From a checkpoint of a small image classifier.
Training: soap at rate 0.0028, 22800 steps, batches of 512, held-out accuracy 100%.
Rows from block 3 of a small image classifier, named by matrix and row number. Rows with one number belong to one neuron. Each number is 500 + 50 x the weight over its row's rms, rounded and kept within 0 to 999. All counts start at 0. Numbers have three digits each.
After each neuron's rows are labels from the 100 images, of 14848, where the neuron reaches its highest value: "top examples" is what is common among them. Only what is clearly more common there than usual is listed. The data: streak pictures of flow and ridge fields.
# fc1: MLP up (model.blocks.3.mlp.fc1.weight, 320x160), inputs 0-159
# fc2: MLP down (model.blocks.3.mlp.fc2.weight, 160x320, transposed), outputs 0-159

fc1.279:501614500520550486447526568485482482545547534448485544536434537523513512558533418428523563577481525459641484451489563493497398555554572465523558526532498543523417560427411497432502461501456515439526454461456513403541561488430462485542571479505539527502354420433517538502495530455448426517442494442508423511488467445560556540477445431470496441513559605551557509522579559446498461492509481458484481503533469506408567415542469497502568554552442511393473488465526592543424523540446460
fc2.279:631556474484503571489505557498497477543527450504441564400618508494504550527499430526485504444431490393594442472449517511475437520458527418524523478506547514531432516476584438432598520424500552494490543472537454463413447490514503555487462488427471542539502473438486642508500513498531524473485527533427466440372414480529551470513496471585484557459489493528502374486534547542501584415431524460507509487516385501521554366523543491517501456415501545450480447522533514573574504528544453
top examples: pair of whorls; source

fc1.310:592611553523532499445451460519482407512539544424462600604466479420561525508600449565502563507430531507486516475482481430529463565433509540514451427525525435516509517531547519485515490509535433443475506515506617557568549503478470544559468486549544553474555458479515525462527480487526578465382433569456490491528465514565540478453463564563456468491412506550478417518545540592514436490521524440516432494495537439566479470465380577499519456429477456534586563542451465409525441595405520
fc2.310:469484521537393514400537554486451602439500546550510544515466513534541487520462632556421477497435574469487528496454504554471492578498560474472542398510553508493545475527438444549610557502500584390538538445587455530533537498493565575482573413504580490543513457503489541514528531545465524520500453445410556436597497463500407472565489392559469537441491439502507457571512550548526614523470510500446523531465495481471566534504536462474530418542526553537469457498621422550522417510513535
top examples: waves; saddle

fc1.187:536537572514454515516557443562520490480485463544483483530472451545498432453522460459515419549574425526462465559594567494411559446487463476589518457511548475450536488497475485490511438518458510563496480504591480574494483460520507478438482489620460566487497504557498430494403562553504405386587633480494496459524559548460594563419471519476410569514440520507541488508546503527614611582533497424631514496534501520516471455455448533452389530507481491536520479531543546585443471537545523
fc2.187:511512480459524448438520561503530533494473481481427584489575456561518528457505471540435464616498492481496405484527544478439577492429504509455569479545486528463523590541545589430454488424511500492488515443496379499413549479523465530490527534554447581511522367542467516408376524563579513507504502426510475582394481563488474517501586551538499463507461535479533514516489478519526582474587542545508546530457564460518501499575528426571507437554549575428344452543477541501430571510524443
top examples: spiral

fc1.32:423500494502471480538463570527546466488445486527545443486536540512497455481570410500512551572484424494455447407549450469489500436457463517579511552535555510602453360471515503586549432495484547458450498424472399497579503499484529448607433509557501438497474563493465504516532487474507474524560627513506553447478457439411594635438553583496611461508541512550515459558424448586556456458485404474413431486496493519541576512504531493485506529484478494464519509578522552485473410509438526
fc2.32:515529500410541480561531505459438527528364472556474480563540562506404520435469522486471447481504503431488442522567542475563508537455551578553514476551504512515570427492506455487558550478562544446509488570465533383545444531474569455544512445482528497471472492509575516477523534517448417468579536502664436444483484557518473511415420541477486553546458570582566452591521532456479493412517430415422499493463528524524555463538546519522383400492427571530527464522570472496490496420597503
top examples: delta

fc1.3:577482568621453509493486506383515496472573464470487558471510535462576419426474433535449493521498486584512548533470558541460648556498450572524493517497490509362459440416424486526427482537492495583519484497469420522585506485412474553515465493488373461500495488518504476530503557465483469392468538505443381514509563460509431503525482515473447465518579583564479550529559523561530547402490536485541440475500570568524406528478532528581489575445468523458468567529465527466541451474501432
fc2.3:492453428457475450529554497450490575479447482453500536467415444497486481400565426465466472522453465520480618520522432449445512576457496482436553400489542456543585410450405496477392415500427493585458571504504515497495436331493516510511505494498575559535493500499466476426412429549570479484566460544525457528482483540418527453480496467458387466516568407554527549524449525493510486472562509525519455475466475419456528491518520529568485509473572497544498464603422428552462531580512447
top examples: saddle; pair of whorls

fc1.8:455476488628493411438551568461523475431543530586557495439476483540476501406556511539478625421517543528469590426503486552464505439490428422476494539542503480508471530473533581418467476554530526401553485431514440431515480526438583439520475453491562433471471524533514487433513483492487535447469516516521567436539470415513424566509456500527529514441461516594468552518533538552568437463524590565479503492502515469443578520508541444623516515462418612536543570404542481561525415543480519
fc2.8:481535514446496498532472519487405514599485530498502533553470529446531416432541497498480590529552438407555487484496502571516485534512487424535466354581498514587558507425442489491514523389405509526497577556511487452472534420586617505408428469480571491530399486469465493478439473509503529497495485474442402479596518500566475522514544525537449475553549503601479397463611514538528400443522480425550492584523500487460562476538559515467527471474497444457525489508425515579549463571505437
top examples: delta

fc1.35:501539456412448539529538462453583556548496536537500608518458464542560478491470455542516473466502454521441526482524651457549438505517537534533491582423587378422386512565479441588558486476521595528536468421548548528559480554581544506472567487515487497437464470486500450539471471434547586515600508547426469562438489533517446452616486509463528451540484528479423499392444491471544505534501481577559472543513395531566481488463528530455544551462489507537464436537469468423523553509422465
fc2.35:534537443466507468505471545451472463516461518478534562441493601553471503510522506486551525528471487578506458506465555549583433454549550466476490500574639451530409521543494395531582543441509553560532511458512564550470490424490478485515489498381551466413452507474448508527466516459507442432518464566523474458392467495449451478548464540514542423560477521532487385484462442447497617433432443579608511506571499459440404510495456515567473508546498519499422437569580502431521483429373503
top examples: waves

fc1.290:516514372518487472492566491440536524359451488616467507507470473533598456525433474525456565483611478464454504521518528562548509501522458535521434490463482528545463416552464424516571593498587595587482434475520440554443468580457487491492521502522478443402475561478566438472526496429533504535539477535550531562574514476522507602581464497536460546490467544538610465497531581558470502571498435576389481371448520464505513496520516503467423451522528459540473460421498485506418497478437501
fc2.290:518516459520404530550479460478514556486443424443521496466515538521386488482521577509427493486518484526539581474529556576500376531425579522481523506504473505549565569579594497412569550465540497514464396470466543504494568503478499520422528505545510549479520540417524488495519526514612522434516502531440598534499428431492432567577511624521409635500508514439503523509514526459493507455456580427497510436455520411476555512523501471590533466453382583525575453494440502517571546505502547
top examples: spiral; source

fc1.11:460418468520453446565495512470483576512566518503449563492452472491523485531485503490486483489550545555487540518461509571554447486521478568451618467521506542551453582487467594382496483619585469452540510452528453386408538478564533487418471510549435486488549507527496589467530609447485544486384437519526475477535438519607518494538597439495509477552539564553428520503493500499436495425466536524469536609488448395515527456450458456448578547532435520442494493559430492520466544424582430
fc2.11:526559472466522441577474467451474563547512459523478571556481478481453576508560456482468428540523515530633348494452585538510443470556460406471564503478472541535484548500557569424617482445524481407470506409479549578408486513447551553467446523480412517563537421493506561564518515511568402544447472600492498496502379501555565560597482553512507507528449472540529497536481498502494520477525569606491499487484464447500536487504550518596464431432423460467541518530468544503543571516534539
top examples: spiral

fc1.273:568614564513491566473558594434520557537549420468528536563594462528508534468476547513488650549535434542464582509534565459528559516510512581458440507447521472449414495467512507540474561569498524475551459474424478422517383522544517522514545535486559508492533533500572400558395531509470460505582547451430432532443532451460422515490462521463564518552607504513608501497503556478511480516519493472469404445550514588521480470446505556396608532438503501483522498531451487508447531494503409
fc2.273:442474461476412430515602430449555428454508487458504530404432573463477481480561551549479537456482432572416484455463532501574454568468533573506401448556548562588451533509438427449463380486506416449479471524539511566540527488544528522541470441524535466496502468526427459448529503590503488462498547595552524485574453473452504489582511455497501472623454506455496561492496458511499415517548575565531391495475484468545529534509364479517431488501526546483459504551519401420554454497517577
top examples: whorl

fc1.196:566509390568479359532601476564385444482527558511473441496580426485473481568534515449543467488443510404486528563532508450532423565524456427491426483517396510544541590491582515546488499493530534503513471413474498419471518523546476554493472557537468486494556455463415576503561487502517529536500478458535492448423471529528512579510519510452543400422450523389570503376508446540454525576537433529501529502496524440392542502493439495443534575564520422457511492563529501550477569470495472
fc2.196:489539532502495493500550423531525560439434471449496540425593511506679488549503444525442472440500481534433560601611463416513479545483444523450511514496569519476575449517507377516491378472491461546503489492502544441533493494497443536589564496527557512477444512531450464472564531558496453574519568482592470507566482489538437449537540435542480546499594511530548538512524504473488493544521534515531505569538577608515475621454472509498436529479555558519498558549607463540386436579471479
top examples: saddle

fc1.0:460584511493504444465587538436598606479534504511575491503431544467564454456445433533465505539487426433585507448506394566520458486437425424491511492397523466431447374409498444544489528486533479529533615450469494451554482538418470441438511488535373622477507449503471467456433501524471424468439483480456536457465497502491462565474564463419499530581459514592537562510470455512525531521523558487501457588464464412582521559507463508484440476491489564475544492446503453499510507485506403
fc2.0:557488465510555466435539488467410509558480480524454499454535566483633512467541484491457559491525480582454502568441447439473367551482380528419494459501527464522477377510497588521503522440495541493584509450537551471562496533473407553524539563492557539545584477519411443428587471514431544513421533485554500425444492461501465471658526523488371500497542485506491525489562535468530482508580461432472490483463493539412480426553410478525490552547517518490495577532536450519534393477473497
top examples: loop

fc1.312:516500474459425480471565517497575533547483502494570563450473489407544515466456478437526542509583497602515469433408475527535478479446447562457507576387506477480449444423409485420441352498543425501530523481421501434516417474518617483531484475469497462518449537597521508562565495560441481601507499605533454546543538484565522550491492554489459496532493439530534557449496547505559558532481569508502465571507463489546511501648472486511371558422518466424479540498441452451510486503537538
fc2.312:402468501543493468510575485493455500415439463373462540496501472526466487439542517495389551491518394516487546476581461514396527501487484466430553408522579500552629434486466485425443443474396489551522521560573517466536539434622429510641517501529509502496415570567547414523453513621543516509495500541514466548487482467416499399484504503462431479471498499521558593571498533476502505606469562551489565501484475526499491500475517540452494564507493477559454560498488475546417482474521465
top examples: pair of whorls

fc1.266:421455506517440443542430486464534472488587460511499439571550521515490440452443553494443555448486397459408510437521584440598488560524477435428541399473505435488544573475485631545500492494490446471581491550521491548521591484559503539455428558506517531545512596433455424589578441483508555444489455577560538498407530508526539478578501460450649545442480540503501422447444524482457458502535470489482409449506475439562497483433516475452507541510481549598482552461488505458551482522535462
fc2.266:514555567487483518447499545494491417572491557447419423482469565496507445510454568533518532490487480583562542476649474468479565596522479493441482479479483599605572452496422514490449450466540458418540554565524439413484507438511511426514545508544546454480534508567560544486510493523569475386401421467484474488529501595532555493443518506546540451521563553429510513535545515563460543564511582544494573461515509428362543600591555487555465543540475562448531563513508577504478496490513497
top examples: spiral

fc1.229:542425450523537507474499468461544479491560488448450588519542534516476549433552529515495500449601620613510576593537492412518537513597529497517473497430489534452568506572457584473424405500510508620527489567518456559450516556453521450512464439580517495430410436507436457546509451460501629531479496447540412465501522527560531508556431545470548478487503457532542522521522550477396456535478500441408525429464460415595575531513535557435422471500508481566500488477513483446450480543425518
fc2.229:572543439475496505512378485431446409554481537518500457508562529501581528584523487537427386529596386481400444493497544468537509448601556528484522485459477385538463449538487487499570547538558476546516480545461519456577479516571424535463525563410473495413542541486531494460447542532487444533451552515560553474462445500453437504477529501452538591505557524452542524528579442471569445478483521534499582556566513429552555524511633431457454490493519430463490606479440478520561468525561508
top examples: saddle

fc1.159:580412440530512411523424520529519523518468571563446482426473429427523473547544480482445552474507436434509519475493506480548563600494507531610544595532450453522545487421444399527518433573478511468550467590465584506462570414352490557546465384561465452484543457535466498451526512454524572451497459500528448473505428529508554504507522551504543490522512483544528545511455438437529350444444490542552417514578562523424546503519549451518449511500506525442547454457486489428515538492565562
fc2.159:471515562459700572503494422436543481428500435540558486531552610560477500512474437494591502469468522433433442499443378542496419451457538493487485523498504534479528620544558537486523579507576469545442410588449545503537499538587553410466528569467520464524482575524590491525466524533449497533525450494442462498594519499450457486479438495481500490503480489544501390604586528502481412552566494398465486452436498526521502512524463498533525519481550496562507516557546468458466453482421474
top examples: loop

fc1.209:455373475578485506479469474584410438450566477497453438614416526474459506565524480506472449507511515457534454511559470570442485519579523442479417509436579527499473454468577417463416493407602539443522569429495528506492548365552461538577600485533461490507495482534483491488513404588506551424517500515538542499580480547534545489512568480531494446555388478524603523492486488524527513501387436572518522547511464488488474436532490578493500505573508533474573467445461444460494597470526523
fc2.209:465615517504552515559458555525563476573509468528522593483470525485437487460457452539495570544597633570445461529454526534564439557521482484412543480561613507425449546551529607486613545496496523510447530587562572472486478479435536530466465548491472544545474474482492582540488474518468528433489396519426508511465565566482383499528559454481489562544479473443498481474476546503532541497598547537527438497532528448525493429562570463544457422493492484588453478611505501446581555456439545
top examples: saddle; waves

fc1.117:485555516551483478467518439502485566518473426468405558527500490433469501517447553465529470499484474527435609486568544609598507531534476510497466498504470591499507488509463487371404501480527451499556476520422466526476545468505607487463515526523438493522542546550507373463456511423421547514467438519473451394527466587500476501524572525440572525458590510616523516442488515505511473487523377524548455552516583499573533556403423477478549423474466515582525630460533542468518522506559412
fc2.117:424515533454480532508469532545436520470432573480509515503525462497477448457559502523570538548455432495489495561541459483507532471437616457529495379589493442616478419565557557399526503525444589444529484470548482483543526506598441494529511568527534525484477476501512545487477588549566453557516515505629465582510474495454478478484568511477522478577590447481507542449469483533482422521518545503470535440551438504467584468483444460440494554651586569384431473562493475568402482508547504
top examples: spiral; pair of whorls

fc1.307:496492505494454411510479556463544521469465444526506465500443447448584414410515504517545627515467535522594521506476521551502450574498423583505509573416587470475518478486515511429462558554522458393622567424492449462512419550549594397522571514583536491455470511513491482484525466378480446594488433521535477471527481523565523543446508449494503551471568509588444521435546564574536475452441514509493483539541372570448514422518504546469458494544445441488471603499517530476532508494439468
fc2.307:452526487494533456500453459523512443561447527499447521532415425609499545510556437454495513497545533510596456512464437482523500429443528452588471449514503524574507511475502502424566451560397537500494431469583482480501442545484494497452537446408444521538502587493442539456577356432566477474448486473529395510564479430427497509532583487586555502529571427563461576583555535480517586447612530473495562459500479483470577494491601564574513396494497522449443496543498474466543431470512489
top examples: whorl

fc1.147:534396415509452513544471580463477516483552498465446475439475542511536476512516511544504502540415393435414567432446503559490501435525498502500471510517582488463520450505538438496488473579514571514515593497484499524510496458554530484437470455414409484522548457513460534464474539397498572582492504518524540470466510576524609519482534620583528467533434490417453515467465471531470598467410433548577565487472474443550527550420494397517463559467535470473429555546532484438592604556422398
fc2.147:552575487430497546528500561597548471459535390435502489473487492473499454474503507491532527511452512478505505464511461519472490545454561495644431572535535464487488560481483530608541487419516554393534538482526530446536490499487557524477497559451499517444420501516539549531526478551482485559538531504480518385413500593493484459549519469481500461559424468527513481572573484428424478497546446557459448453492511537499459512408482505384444427533448543652478436638476503464594606466394527
top examples: parallel; waves

fc1.104:480499482354490469535523549556473435473420526493473538474442524506462550503475482531556497468481380602487425518420481514453466444533500532458466549496495419530585435498535488495457390562514466538432494416508441500437485471556489469509483452542497433540467451588589468418575485548583522457464429615540493518543492432536629514493460563462514459519477456468501529460460530413520539500448565463475500525512368530593580592529411511503461471563521541451469601495518551472458509445492551
fc2.104:572614531522465422483568479453511597441490491546556484526525427520504426404508505467421562532540484492449597548463463538482547547485480505453486531491556457526538467464475383477502477505463481458496529528583494541547522536480570420607499378473569500484422485643517487533537590513485497465592522613493509522543548491521420451437541482494459533482561496497536628500431515493533487496547537516536538512476473553470453541469454565544455567513483537484602507577570394575573505487585529
top examples: pair of whorls

fc1.301:485446537418460536544461475510511576525569551544636472503526398459395480549540504416436552500582580591426552517503479516519489489514424480443450538567585500524436404500525574496509477594488505512524489566417526581435482534538470514521465494490494495634490426491445540392390534534493470456511512551517480517515486526493497473490455501521525533542456506649513517369425539488521529527518547459453539499475525417425472502445573416439574482461451453463556543497541531484548480549498519
fc2.301:484530545543516520519500446456477495524517578599605551572521512479465476457487465533477393594516490491511510455504556568574505493500478457419536494506522463468464576513478493510521553538570509484415476399531492548461636515485451486475469471535483441504496478541530435560459393572563445481446498593351460459456496435486534522522559478478528575486533486474474465628500467474574506616483526508545522574480461482542551580507510558584554490525492452593511465508468511524480451320550439
top examples: saddle

fc1.61:558466497533469456469576471533521473502509439416484591489475521480519457552439494459524551485557457609597506416521481522530521447542415487457508507505541525491425460405495517522428402515461449524440466506480492551432460487546605481550577468445490439480388511575516473529425444534394521563481526574537449496544538398535491573498473606434459542605517431576473606451426525509471442488435544482433539538478579475584524475522495541525446556526501485445470547479465379525443514459553500
fc2.61:442515489500426422522557479477494406413508462412498512486566490446492542515523456412504521470459412442451494581596400455480594576401567561459495483435510478597587544516443423422455399502412339493570497520539545418546541431497525545569439453544551514483417519528495440443572457581484497458550485530423498535470444511483443523511517482411509529531502478510498529541508531498529484562480532446508497485475450567480578445454463473509421464472541500408501497485492455580496476527554517
top examples: pair of whorls

fc1.299:581571563479428559559519570569543559448514483458607458509425542499427525503506438511497443463422499558469519494525435507444512471516487500431594491451439599597502506404548540495533393542491577435462378546522551437581418512533557420501478511563400553540525499504491510509530438490480443533505566468430454536460490610504531497538494454524510440497404485483454478498457538499517423539494391526442479532586473541567424537497416525532516496394573488495475508547502547548468477467558554
fc2.299:553494498460528383574497553500484510491569433480407571501524381480551486528507451579522460468478520432419491505510571444430486573476466496502476554530507391552506464471541521574418538485546481452429482546433564472549438528467536536405499532488449496493544465450475474429382506541428551509479543475534634511535485484555531415481550454492500564520496524435507591467531488486484444428509570446485469541573452528553559420508532447594593493490464401465529565492580459503501608569561483
top examples: whorl

fc1.285:465574542534488547493531456409540510511447399599590506491543462547529517500455547423554612563533609468394564496507406522516540450467438500564363502493507606391492491469528469479542511487461468530547471508507564487394431508590562462423488525490515492512577654497565465551466495481551463471464470573599451539543514470526463547505440516549458497501496503530516498465469470515517415503532439568535495480514463522592513511452552448407511568458490483478626521521527439511517482512516471
fc2.285:549500456472545452502421570384506476474435427447496530472555577497390487438537414526499536455480561539551518513502466489551547578447533501486577438598604522528506517541502520454420486424414463409424505538519571541494516470472499471535450576394503602430534574434590476544456515584482442504461447617555484494504546471503444420515574507542568516544588470380538472467541506480492539585497534487442497494468525503500485598485464490567501451499463522448452446573476517531568546475503486
top examples: whorl; high contrast

fc1.161:580479535593550490514422364521483468538525528550447464487551507498450531575589502520470416490492408478456553530469524507439490415474541506473500544487481501525499432521508428581512515456497480464572407463461543504545514512478548506505535412482527448522449546533429478448442411497382487563578471577424510591460512452434530464422569449626469533461497419505606595535466513540507486413531497477524531488530428544535535518534398412445463483478505501437500446465448519512521535413521612
fc2.161:531448411508581482419505456470484473520509433447527399558453432491514565486428486526465580494528502501509499485463444455495468457516497524384441424500477509474514491549493556526504438430568463483453506417531469459493541493427477538543550570464507600488535510489504649476563457496538547379509469510464460536517522539575469544448559596471473532558429401477486502585466568454530555463546609436480578465511454474574575366531539518529462506591449541504466465557463547501542509588444571
top examples: parallel

fc1.113:512432477449521448447459518474553561458585531496457522453518544488490496511564468536528543454499466465603489473461460549457494526480505507605498607500589556454501472516592418498458526587423567495578539547560509565533456525538548514458588559539438539416525501509484479557412500551542543531567471639438452519653487539573524437534456433505582406550458490432510435469494557507441446486462503542543501487512497452537539492491502526527500466590425399473557535524547410521510455501552600
fc2.113:545434476483447470421490493561493495528539639429387487507487469469451536409523575508512461453471426567441540586465447544553449459556568500481476450431602456521485562499570488496499495450524577593518479546550517490482428479394552566510494511485558476502447439487433521478469500440537431571481487598496566445525488494502578619501541530509527469554483541466442492467374501472474532481575493668496460529485492449572552495508481541503476457623524568459515481473517521472582531501434513
top examples: pair of whorls

fc1.5:507480464566545560551445490463573546543492560578626449494590495380521461570460489429427452512480511573408462544465421478457571462517462531518442530426346565560492471445562547518544499522476574525514527430445471435544539509451504537546448535503490532490462500547488495463499479491468578471489473541424583476456516550490486439541509491445482525570476481605534596492571522588523413461481566477516531534467466565508544415433543417380541475491413511487424467469467511492488516500532589
fc2.5:445476442492506484468521460411459425479445561404484421548469557474456530482491548561543517512464568511583416477467553447538408542434399487517493494554582495465580497541542488570480467461500546482450571459370509533553500373562478515524518500519497442446563511547580500493472500482521480527444506461535515529501599554499513497495405419535549546466446454505451510492455487456572591593548419604420375435449551530465454474538447544416486483499481482502550462474482534427564556485455580
top examples: waves; parallel

fc1.267:506525512553482502452501522546611471470486537541504509589439522548504491488657502430443493422546448533560596499595432474534517533502443488494509509480520517489540492494448486543529483544606498424442458446479341455496418477534498473401520497438478553454523483451458441456573505446452392463503537464488565542565465524446393630447465507470486468539487534522446386571535477506536453492405515476469508522497502484418514636459515514479520509488494497491544516479458548651486537487530528
fc2.267:452497439554491402451546483444498494565389521574389488564505444495399467522552513547495574521459463522452463529498526541503484417515578532552443515514568522583575368531552373500554527474478494537538539540493428454551486452544486597528525405540520465451530513536466527521554537457451501586541484512492402509486513493472489569385404474455473487537578454628483533587443483486563491439462523566489519510451484488534485449493568476461446436559500528546543470493467515638517480463493541
top examples: loop

fc1.99:447481520515583610506490466413492426477549458515567423504495440517540514580533515426469501609578400570480530520515506447403519562446510537567514537533529453557513438468561512447533542506492521516448533525495466551419516515483420564454494496501474585479518452505534540429478419520448628499463499532543486520510545562550485482521403572560534536494445609599536503477460497443446452463417497414526452507434575469378491562488510458542428452382532562471521563491578537512505477500511421
fc2.99:500504476509470546529463455477442452436450519541530481482517461474436428514552411547501528532514579590453398442455462560533562514504439512459480472518487417497509542653464455517546511425475576446516528636551480464510566552470515519543455473473512507483507459502544616549574476376489522578531466496449495511414507472577439526500503466444517487510550466525504593591445493588471491429523466464407474477484548515507499637452540531505393473494513466554477581409489459557452570573538437
top examples: loop; delta

fc1.239:505592473564486511417510468542506557512480519483451486559429622560558471486439521509524523523489528529446465469597468497386485539440398600429486525499366419475457465558452500426465591564549423515532543595543392455527509529463556512423609456575496517495509503508463483460562554529500629520531460461492453568480468477558520494432461416578503511372494558550540450518500492457465481487456523505445544577488425499533448531451527544522447527502563489502518520520485505533568537523455417
fc2.239:514571499476490431475471518570537491559418509489424492588428596421396474463603473470504516556478476528567537482567487469546508408443516442549380471570491492545519459571377454458543559504533540523519513566502501502488469462568463457519517479588496515494457508518531533443540473500451535523575533557516439510448497536477465495433424539498516494520533477585544381522475481531530480381498475498566491406355455519454614512466548526572453344528541525489467438567495471485522491481501536
top examples: loop

fc1.282:506493432511483479497542504484494415482532571574512581566573394544480507484521465587549570464495521493532482501510488552535514480553528483442520501522586470604512494530510580486503496388466548488551458448451622467491432507540517461489427498514535592494476561538516426609467428453492425478520445488583439491528492450580583485401555370520536509539366466499500518521536524549375531460522475569460484525464532522558558451535480442453535501488434551505603534440434428492469488461599499
fc2.282:479513548495443411606575472486479593404414537487498502483450515520544537457549381427471550390551578516469548515438539473452547508498457533539438460548510503521554428499528479535585553643469459475426510473514482471522535549488543584471564494493547474546497516504481436562567561526540598546554457474506449518539428482418450479529515410494559489533456558587588496494495468490566469448543541483492488522464553529410475519435524525515371546508482456516570489567424413594513493556529449
top examples: loop

fc1.129:437501453526468512440518456417524397395455502496460560500491504538551523414502479516499598521547522505585553474506470461596503604557571520503499451498515502461599448502473469498489514508504485494552495497488495528342565448431504499459524516539589531479391537511440419571546462511512504505471474358522520453522610551460464535554483524460503458472507532467526512524532611478489554446491510426437589400550484475573543420441412548419446444551512461512508455508547473494396505466406462
fc2.129:506537545520499536568381455564442358535510514522476486440509527538626518534350498503549438474630532507520466429430530447494382592564519502496486460468454472506515485486488577417539521458571459482477451510516553528526542553480578499462499564471512459497638461505473588556498558528469551515501510508502582509397392523473569505510539551510489527518625508407552500478537491455501484481498490461432503521531474418561558492499521475518482557451533502435491463554482554402532482495554569
top examples: spiral; saddle

fc1.83:505424492524527501488486466505562491549530501405524588487470600501541419576587550561529491421497455574538521512453497523505463430489538515535487607404612475517500471419568413438424403560485579435449541552502495557505533530529470462463562613619436593445494416474525451523475472499475471467515537591537473427489493509552561499483557520473491561477426511413481448528506551446535576523461582531472470486472488395502569493504484474486554482462502456429397494501438435530560449519470554
fc2.83:509396472501419463484444552524475467477537518366470492501432597425544443472553531558538536454481500574592464498546531497550496398552534512490597619588565466540461505581543546562508518501473484452461557526469599518528522484528425541515612534504520494517467476453520404501400416518501431491499427560524504576489484496488520481476512580460540453513490447469494538480494446494555558520654449598556525372512456504406533515480480505498480515581527516506450445486522526512460598455524522
top examples: parallel; waves

fc1.101:521510496509497513489530603528536439498464551495494438458418508569488528496592486553536520445495480511552461489527488503567572446526530462536501522503503576419553450506523434622568485604464504515428501456495437443556387484451479490543467503458575484448409452492467571532525476494525496585480518485558493532564489457351496587459475563551426520518492555459506481453518516523479445522461421540439567519507548520391534457488564530546638577461503504503611496524481636541477448610566471
fc2.101:473510512502508487537527522398500532549583489470494465542481548538467513556572467476560493479552425507548430576465470548561550494459649547530463467470581482611499454486579457556508476496515509451537532564553463419479404523520590517482500431460431474531440425448485481528474590488494509476516576411548480516491525427455477562485383480517670508463554547590435438413423517454551448435435465452550512532460478476541588415542535494498563451554510513520557484499469499567493480440518438
top examples: loop

fc1.316:527532524537376549510518546418570440356601495483562560532486488491536433482454427595434512480554486493552500476504473434457549511444533456508496523451465483428461477455523484490454476586468461557558522521484540497556598440462510497471550486481495542450521506564499519482558542487558566478455541479456339510639525534405554480560489482539531483496489501542490533478602480529540508476503443439452533592510477512557419548461575526520484433484467512505514548585398453422468454456549369
fc2.316:497504516480407454535583464443559511534549432383511552466508517478512467480473463432453546486500462519421562558486434470534518480495485530456474447562522528509552478404384448540440437453461432616462526544475600516629572403438541464534537457474566511512503473528506425496406524496631499507556497482491412414606437456449511513522509488530435503483466526485544528454448475522496431494624538481541479433532466528443430571479484519579487577435424521481486530493473469601474549519525523
top examples: pair of whorls; saddle

fc1.242:549552540394581428437503567553475470534488507522559418472520448516543548579470470455478542479555433525469542517532549480524621576398412485505536539519487503458468448499499442464522544527537459460536491536472514470420464535426472445549632458561527526552507461485450521393593459509502565560524400444479521531394533581512500464547480473476568504467586529497560410547473539455487486569458502515498502544469467485476438516481438583517441398529568419523491603476459536513463501519556369
fc2.242:531558521524468481503550504410454490512426529526467575459524511532503483511461488482451441513438511482530473585515543511525461494440459470467524565478478591536494408586506455435596494438564433472525514524527418507496445357565493500496572445468457513525496471509505605536493441432542487568472546541469476528518458573467456503479428466503505450503478531570552477581484480533589561387482439372454533553390511512528535556457435546479436356432523512553443430514590498534484491563432390
top examples: delta

fc1.241:539446517545494525554566457518498538431505515560524581477507477412523430495504555604417559483527476468444502456559551541480495496459497587564466542493433489507501512501522434492584624491576524599494457388412498520365431544415537521470499521545590525421420535493568423539523517535541554472504492580547497555488442489500464622552464429504506570495503520569528407465422489580548483520546507530485538470476547460442485532515536532616448465481495475524446478510518625499553490489435569
fc2.241:535541488513524398524520498457467528422491498434506490432538500501528514530490538534483461420442501521463526470444610579521493464501489570471502457512567505488655519601497542434582477504573523466471416528491555512426517462453613569448535597481435531471491568431440504461423407528581590400463486517417597490494457496554457542537533459474540536541462530486533528586553573558514607496525521482557486531509463475546485474587520494528501450420459464505492560445462486511557587553536622
top examples: spiral